A small encoder-decoder image transcriber, trained from scratch.
Model: 48-pixel images, encoder widths [256], decoder width 384, decoder layers 10, decoder activation gelu.
Training: soap at rate 0.0019, 4500 steps, batches of 64.
Rows from block 2 of the text decoder, named by matrix and row number. Rows with one number belong to one attention dimension. Each number is 128 + 24 x the weight over its row's rms, rounded and kept within 0 to 255. All counts start at 0. Numbers have three digits each.
# v: attention query, key and value (stacked) (decoder.blocks.2.attn.qkv.weight, 1152x384, the v third), inputs 0-191
# proj: attention output (decoder.blocks.2.attn.proj.weight, 384x384, transposed), outputs 0-191
v.100:113128128128128086128119128128192128104156190128114156128078143128183128074128128128128128128128128128128128191128120128128128156156128128159121162084128128128127054128128120128174128128128121128128063128187128095089172128128128159193128147112128128128128145075128128172128128128128128128175128179170128157128128128128128142128128128128128208128128128142111128037128128128128128128129128128128128128156128128128128084138186095128128128128128128128128128170120128128136194099127128128128128128217128128134067099128172148159164128128128128128128093128128128075139128128106097128
v.101:128128192128143204128128128128199075099128128102128128162128128128128126128128101191128144144082168178139139198128128128128128153128109128191128098118039155181128128169128191128128128088128128128128128149128128128128128147182128128170119128128128117128128128128128128128128128128132128177144128168159143128128159128108073128128219128128182128128128128128156128124128080128107128098099128128128161128128128171128128139128128167128128128128128128128128079128128118169128126128128128128062161096128128128128158160128128128106125128202128128128115128128045137140128128128128128128
v.102:128128128176128121082128085046147080128142128128128128186084175136128152223128078128128128141128128128128128128128128128079128128128172128128128128067128128128128103128128128149073197128128128171128116128091128128092134136128128128128128047128128128118128128128098126128128128149128148128128008128128151171124083083171063128128128139128156128177119128128128161128128128148180128140128128097128128128128128082128128105128075128128128128128099128128128128164080128125128128128128128185093128027128094128111128128128056128078102154128101171128175129183072128128128074168128128106
v.103:128128128128128128128128128102128128128128128128128128097128128192128128128128128128128128185081128185175128155128128128128128128167128128136128128128174128138128128128128128128128128128128111128128170128128128102128045095128128128139128128128128128128128128128197128128128128115128128104178195092128162128128128128128128100128128128128128128128128128128128128128128128128128128086128112111128128128128211077094128128128077128128128128128085179128128128128147128128168139128161128128081152128128128128128049128097186128157128136128128102169234128128128128142128128157128178163
v.104:142128128128128128128085129128128159128128106070083128118128128076128128163128159128128128119128128128128128128128109128128128173128071128128128128156105128128128128128128062128128128128054128128128128128128128203059128128168173128128189159128128118128128107132128128128128143128128128128128128128128128128128128128128128128128128128128128179128128128128128057128128128175128128072128128085128128128128128128128156128128128128153160128159087128085095128128128128128128071128128128128150091128128128128128128057128128111128128128079128128128128128128106128128128128128128128128
v.105:100128084128134128128128128128128130128116128128128092128109128128128128128089141128128140128128128099128128128128081170128128085128173128128128128128128128128178128128128128128148128161128128090151128128212162076128065128128128128128086128103128128111128128128128128129128091128128128128128151206128082128128091114128128128128215128128128128128050128097128128128128128184170128147128199076060134128128128128128153128128128155128128179128128128064128160128068156083080190128128128128159128128111128128165128128128128128128176102128128128131128128128128128135128128128128128186
v.106:143074128183128128128067178128128159198128128128128157128055128128186128128128107128128128128128128128128128128128184128128128115128128128128153128128128162058115128147154132128128128158217128128128128128128201128155128175128128143205128128073128128128128106184128128128128128128151128227084128128128128128128128128128128168128107128123128128162128155128128117128128128109155128128128128128128128128109171197128128128128128128128128039098128128128128128102128128128128128128128128128075128128128128158128159128160172128128128049164128137128128128128128128128128128079162062128
v.107:073089128128128128077128128128128128128128128128128128128086194128128128128063128211128217068128128128068100128078128128128128128128128111158128159155153128128128128128198160128128128128156147129128128128128128128128128128128128156128128128128128124103128128128128128170128128128143128128128128160128128128128128128128128128128089128128128128128128128128179128128128132128128159128128128128128128128128161128128128128128128106128128128128136128107158128128211156128128128123091158128128128128110128128128158128092128128123128128113117128128128128128128128128128128148078128136
v.108:128128128157140128128128083128184128128128152128128128085128128128128157128128128128088070128073128128128128155128131096168128064075128100128123128118128128128128128128128128128128128128128128197087128128135128078128128156128128074128128128128128093128128128128128128128099128182128128089128144128128099121104128128094179128128128082128090128128128174128136195076128128128128128073128128152174173100128228128128128128128128128128128128076128128128128128128128128128128128128128144128128128128128128103154109053128199128068128128128128128128093128128128128128128153128128128140
v.109:111128128131128107128128128128153128128128192128128107128138128128128111151128128128128128128182128128128128128128128184128128128128128128128083128181113128128128128128089071128128061128128128128059149128128162128088169128128123164079154210128128147128128128112227128128128128128056121075128128128128128128128103128128128128128128172128128159177128128128090169128083165128128128128128128128128128128156128128046128095128128128128128128093128128128128151128128128128128128168128096128163128128069128128128086128128089128128128128033128101128128128128128128128190132128128107137
v.110:128128128128146110107128128128128179151128128128105128167128128128128142128128128164128128095128128058056128109097128128128128128199181128128067128077128128141128128128128109128128128070182080128085128167128128128128128128128128128128128128128128128128128128128128103179128131128128129094106128128128128128128128128058128151128128128128178128145128174128128128128155214156084128175128128128128128063128128128128128202128128128126097128128102128128157128128128128104199128128128128128167171194189128128191128128128128128177128076128128128128128146128128128173128128128128128128
v.111:128157128128075128128085128128059008064128128164128128112128128128128128093147053128114128128128185128093128128128128128078128133128128146128128128128128074124128128128169128128128166118128128128162128128044128128128128105128128128128174185128128128155139092128128128128128128069149128128128128103141128128128128128128128128128128128111128128128128131182120128070128128128210128128092128098128099066114128128128058128191087112224128124128128128128179165128128115128128128128128128128114128128128128181128128113166128050128128128128128128128128128128128107128128128128144128128
v.112:128128201128128175128128128171128194128128128128053128128151149128128128128180128128128128126128128128128128084128128076128154137128158128128128136128128128077128167128128128128128128128128128128128202128128128127128112148128128128128128128128128128128128128128128128128106106128128128087128128098128171128096188213128128188127128128095191128128128128109128127128128134170128128128128128164128072128128128128083128128128178074136128128128077156087128128160128129128128128128128082137151128128128128143128128128128082185128128128162128182148128128095128128128137128098128128128
v.113:048128096110092098179197128154128128128128128157169128128113128215128128128128128182128128128128128181081128128110128128128128128076112128098128109170128128128128077128128128169202128128084151128088160128128128104099128128128068128128128128182128128128128090128128161128096128128128128133128128128128060128128128128088128128128128128128128089128128155128085128128128103077128097145128128128128128128128128128128128128093128092106128169128170128128058128161128128128128128128128093128128189128128128128128082128082097128188128128128128128128128115127128130162073128128128128128
v.114:128126128128128069071128128128144128128119128128171128128128128128128128128082128128128128128179128128128128104128128128128128128128128128128089128128128149128128128128128196128128128130128128100066070106128128128129128128128128116164145128128128137221128128128128128128175128128109128128128179128128128128128128128128128128058181092128128128128128093128121128111128142109089084093128120128128128128111128128128128116227128128128151128107092098128128128128128128128130128128128128128128080128185128128094128072091128101128128128128128128069126128128128057128128128128128062104
v.115:128170128128128128128128128128072128135128089128128059128111138109223128128203128187084128128128128128065128128078128128128128128093128128152095084072128128246128128128128128128117128128128128128122128128128148128128128128128121099128128089093128090128128128128107128083128128128128144128128128128164128128108128128128128077128138128128057070128128128128112138128187128128120128195128128128187085128128128100128128128152128103128116128128090128220128128128128118128128087151128128128171128128128128128128128128078128128128128128195128128128101128180104128128128128111128128128
v.116:118129128128128080128128132166128128128128128128128128128128110128128094128128162208086128128128089128128128128128128128128128128128046128128128073151128102077128128128128128128136128128128183128128128062226069128128074128128128128128128128128185128128183107128128128128182128125128128128128128128102145074067128128099119128128170169128128128128080128126185128128128128148128142128128128128128128128176171128128128088128070165128080128128128141128128128118128128128128128128128128128128061128159128073128156128128128128091093128128128128128034099128128167128206186128170128136
proj.100:128150136128128128128128128176099128128177100094128128128128128128128104128128128105128128128217180102128128154128128163128128128170128169128128128128128128153128128128193146156139128128091128128128054128128128177128091127128128128128128103128154150128128128163158128128128128128183128154128128140172050039128174128128128128128164128128128183128128128128128128128152128128128128128128183128128128128128166123150128128128128128128109128128128087128128128084128128128128128142171163128128117128128109078128128128141148059128128128196128128128128091128057128128128098128128128128
proj.101:128128128128128128128149128083128128128128143070089050090173085128128141136192133128048128128128158128140104113128128114150128128128168149128098128128067128092128128128128128128128085128143124145129128128055128128128128128128128128054128128128128128128128128166156128128128128128128128105118128128067128128128128174128128128128024128128128127128161165128128128128181126128128189128196128128137136128115128128104097128152128128128128128138128128198128128128057059128069095147128128128128128128128197128069128128128173076118128128128128085128128128128137128128128128079076155128
proj.102:128128128128128128128128128128128128128175128128128128104128128093191128128186128081049128128128128128115128133128111200102087128128128128128128128150128128128128128128128079128137128128128211128128128128128128128128172128128128128128128128128070139128183128128128128128128171128152116050218128128088128128150128128165159181128128128128128128128128128128128128096128128128062128128128128128157128154128128128128069120159092094128095128128128128128128128164128128128128128099128128163128170190128128128105128128080128128157128128128128128128128128128128097128128171128128136128
proj.103:183110128128128128128154128128128128128128128137128144103130128128128128128128128128111136078128128128128115142136128128080128128128128128128053087150090128152128128135128063128128189128128128128128128128175128198128128128128207128128128195072128128128128160073170126128084128128128128128128128172185128128128128128213077172128128129128153141128136128158128128128128128112135128110128128128128071128128079128153128128128128128083128140128184128128149128128128064128128128128176146159128128128104128151184128128128128170128185128177128128128128160089128128128109128122128128128
proj.104:065155128128128136128128128095128128065122128179128057128128128128128087128128128128128128128128128128128128128128128128128128128178108128128182128094074128128029128128180128128093128128128128128115128128093128128128073071083128162128128098128128128032179128128080128094128128128128128128128128128128128128128128128128100128158069128128128128168128090073084148128071128118098117128128128128128128183128128128128128128128128128128128128146128157128128097128128128128128128128132128128128074106128128100062128112128064128128128123128128128040128128100128128128118039128128128128
proj.105:122128154128128128235128128128128128128131128128128128128066172128098152099128128163033128149199128128072128128077128128128128128128151128093167128128128128128075077128041128128128128128128215128128128128172161128128128128128128143093128128128128128128075079128128128172128128088128128128128142110128128128128128101128141128056128128128128128128128128128128128128101128128128128128128128128128128128146128093128140128128128187144128128128128128128128128075143128157128128128128128128128128128105128128164128128128128128085078175128128128128128128128128128128154155128128128128
proj.106:128128128128128082072128128128128069128128128128128128128128128128093128129128128128128128127128128128128116122121128128190151128128128194128128128164128128128141128128082063128089128128128128084128128128128128128198068128128128163128128128176128128128128128128128128196128187128130128128128128128128088128128128128163160128128128128210128128128128128079128117125075128128128128128128128128128128128061037128128048128128128128128070128128128128128128075128128044128171184080128128128078128128128070128169143128128128128128128128042128142128128128128128128128128097128128189080
proj.107:161128128128160128128114128128128161128128128158175128128128126128128128128128128077082105128128144147102113226163128128172128128128128095128128128128128128128135128128128112128128128128128128128128185128128128128142065220128128186159128128073128128153128128083128110128128149087128128128128128128153128130128067173178110128206183177128120128115151128128128067128128128059128128128128128103128128128128090128150128128100054149089167066192128123128128128128128128128128128128146128128128128152128128128128148128128072128128163128154128128128128128093128128140128128086128108111
proj.108:196145128130128128069128128128128128129139194162084167128165075128133128128098128128128128128128128128128103157128075118128205128128128128128128128128128128128128128128096105128090128128151112099128210112128128128089128172185128128126128128182089128128108128074128128128128128128106110128128128128128128128128202128128128088166128128075115090092128172128128098194128128175128065128128183128128128128128099128128128128128128128128128100128128128146128204128128128128105128096128082128128128128177128128128128128118128148128128128128101128084128128128073111128128128128128128078
proj.109:128128128085128128128125128128128095128128128128164128128150128128161128128128128125085128128128151146128128128128128172128128128128187128128128111128128062128089128062179128128128111157128109128128128128128167128089171159163128171128082128128128128128072172067041128128128128141128128088094128128128185128128128128128128128128157128128128128128128128082128128128128128128128165128068128132128128128128128139128128128168128128065128128128128068128128152098128200128128128135128128128128128128128143163128077128128177160181135108156100128128128128128128128128128128128128128091
proj.110:128128106128128078078128169128128128102128161128128128128153051088128128203128088128128128201128128128128128128128128128106128198128128128128128128128128123145128128128102128171086153128128128128128128128128128128128130128128136079190128128180128128080128128199128128128128128128128128088152128142128128196128128128128128128128086128128055128128049128128128128128069128128128107128096128128069207128068126128128128128128128182128091128128128128109143178174128128128128128128128070102128218128128128128171128128107128173128128128128128128110108128134128128128090128090128128128
proj.111:149062128128128128097080128136128128128128128128128128128128152128128128128117128128128154128150228128128128176113128128128128148093128128128128128128128128137128189128116128128128128128128199184128128128128128128128128128128060128084090128114067148040128128110128128046134128161128128128128128128128128128128128128128184128128164128128189128128128128128128128128128128128128128128128128128095116128128128128128128128157128128128077128131128101128128128165098077101128128131128128128128128128128128128128089128128128128128149119102207128128128128128128128128128061128047128128
proj.112:128128128128128128128120109099100128128128128128128128128128128128120128128103128128128143147128079128154128128128128169152094128128128128128200128128128128128120082128143128128128128153128151128120128128128128175128128038173128128079152069142089108128134128128128128094128128128157128103096128128128128128200128101128128128128128128128128224177128072128128128128083086128051128128188128057128128128128072128128128049128102128094128128128128128128161128128128128128128128128128114118128128168084128128128190157178128128128057128128128128128128128118128128220183128100128128128
proj.113:128128128143128089128128164128128128128128151128128128161128128128128128128128128128128160128128128128128095122054128128206081128128128128083128128128153068128128128128128128131128165128128128147128090128128128128128128128128128128128128128143128204128122128076128085128128128128128128128128128174128128128128128223128128128106161128128128128195128197181128128128118170128112128128128128079128217146128128131128128128128128161185069128111128128128128122128128163128124104128116180128128128128128126211128128128128128083128128128101128128128128107128128128213128128179080128128
proj.114:128128128128128128117128128128128128128128061128191180128128128206128128107171128128128128128128128175128159128128128114128128082154128128128158128128128128135128128128128128128128128128128157128128128128128158128128172128061128128083128091128128128142128128128128128175128103128128068128128128152128128128128159128128128128107092128128120128128128090116128157128128135128128042128128128128128128128128128128186128128128080128128087128184177128128128128128128128128112128128128128128128197097076128128163128128128128128128131128128128128128128069087128128128128179109128123128
proj.115:128128128128128163128170128128128128128128128128128182061128148079128128128128128128128087128128128128128128072160128128128128128095058128128128114128128128128128128128128128125128128128128128128128150128128172128128128128073128106128128128128128128180128128218128128128159143128128128128128037128128128128128128109128128128145073128128187128128128088132128128128128128110128128128119128128072144128144050128192128128144128176128128146128128128153128166147128167128148107128128107128128128128157187128078175128199067186128128128128103128128128128128128128128188128181195128022
proj.116:128128095128128128128128128127163128082128169128141128128128129128168128133128082128091152128170128128204128128128128084128128157128128128128128128128128128128128128128128128166199128128128146147128145097128183182174180154128128128128128128128128223128128128172043128128128128128128128128128128128131128128128142128128128075146128109128128128128191128128094128128128128128131128183128211169169128074079128128128128128128094128128128128128085128128128128128128134128128128128128066128172128128128140128128128082096087128128161128128128070184128128128167128066128128145128128128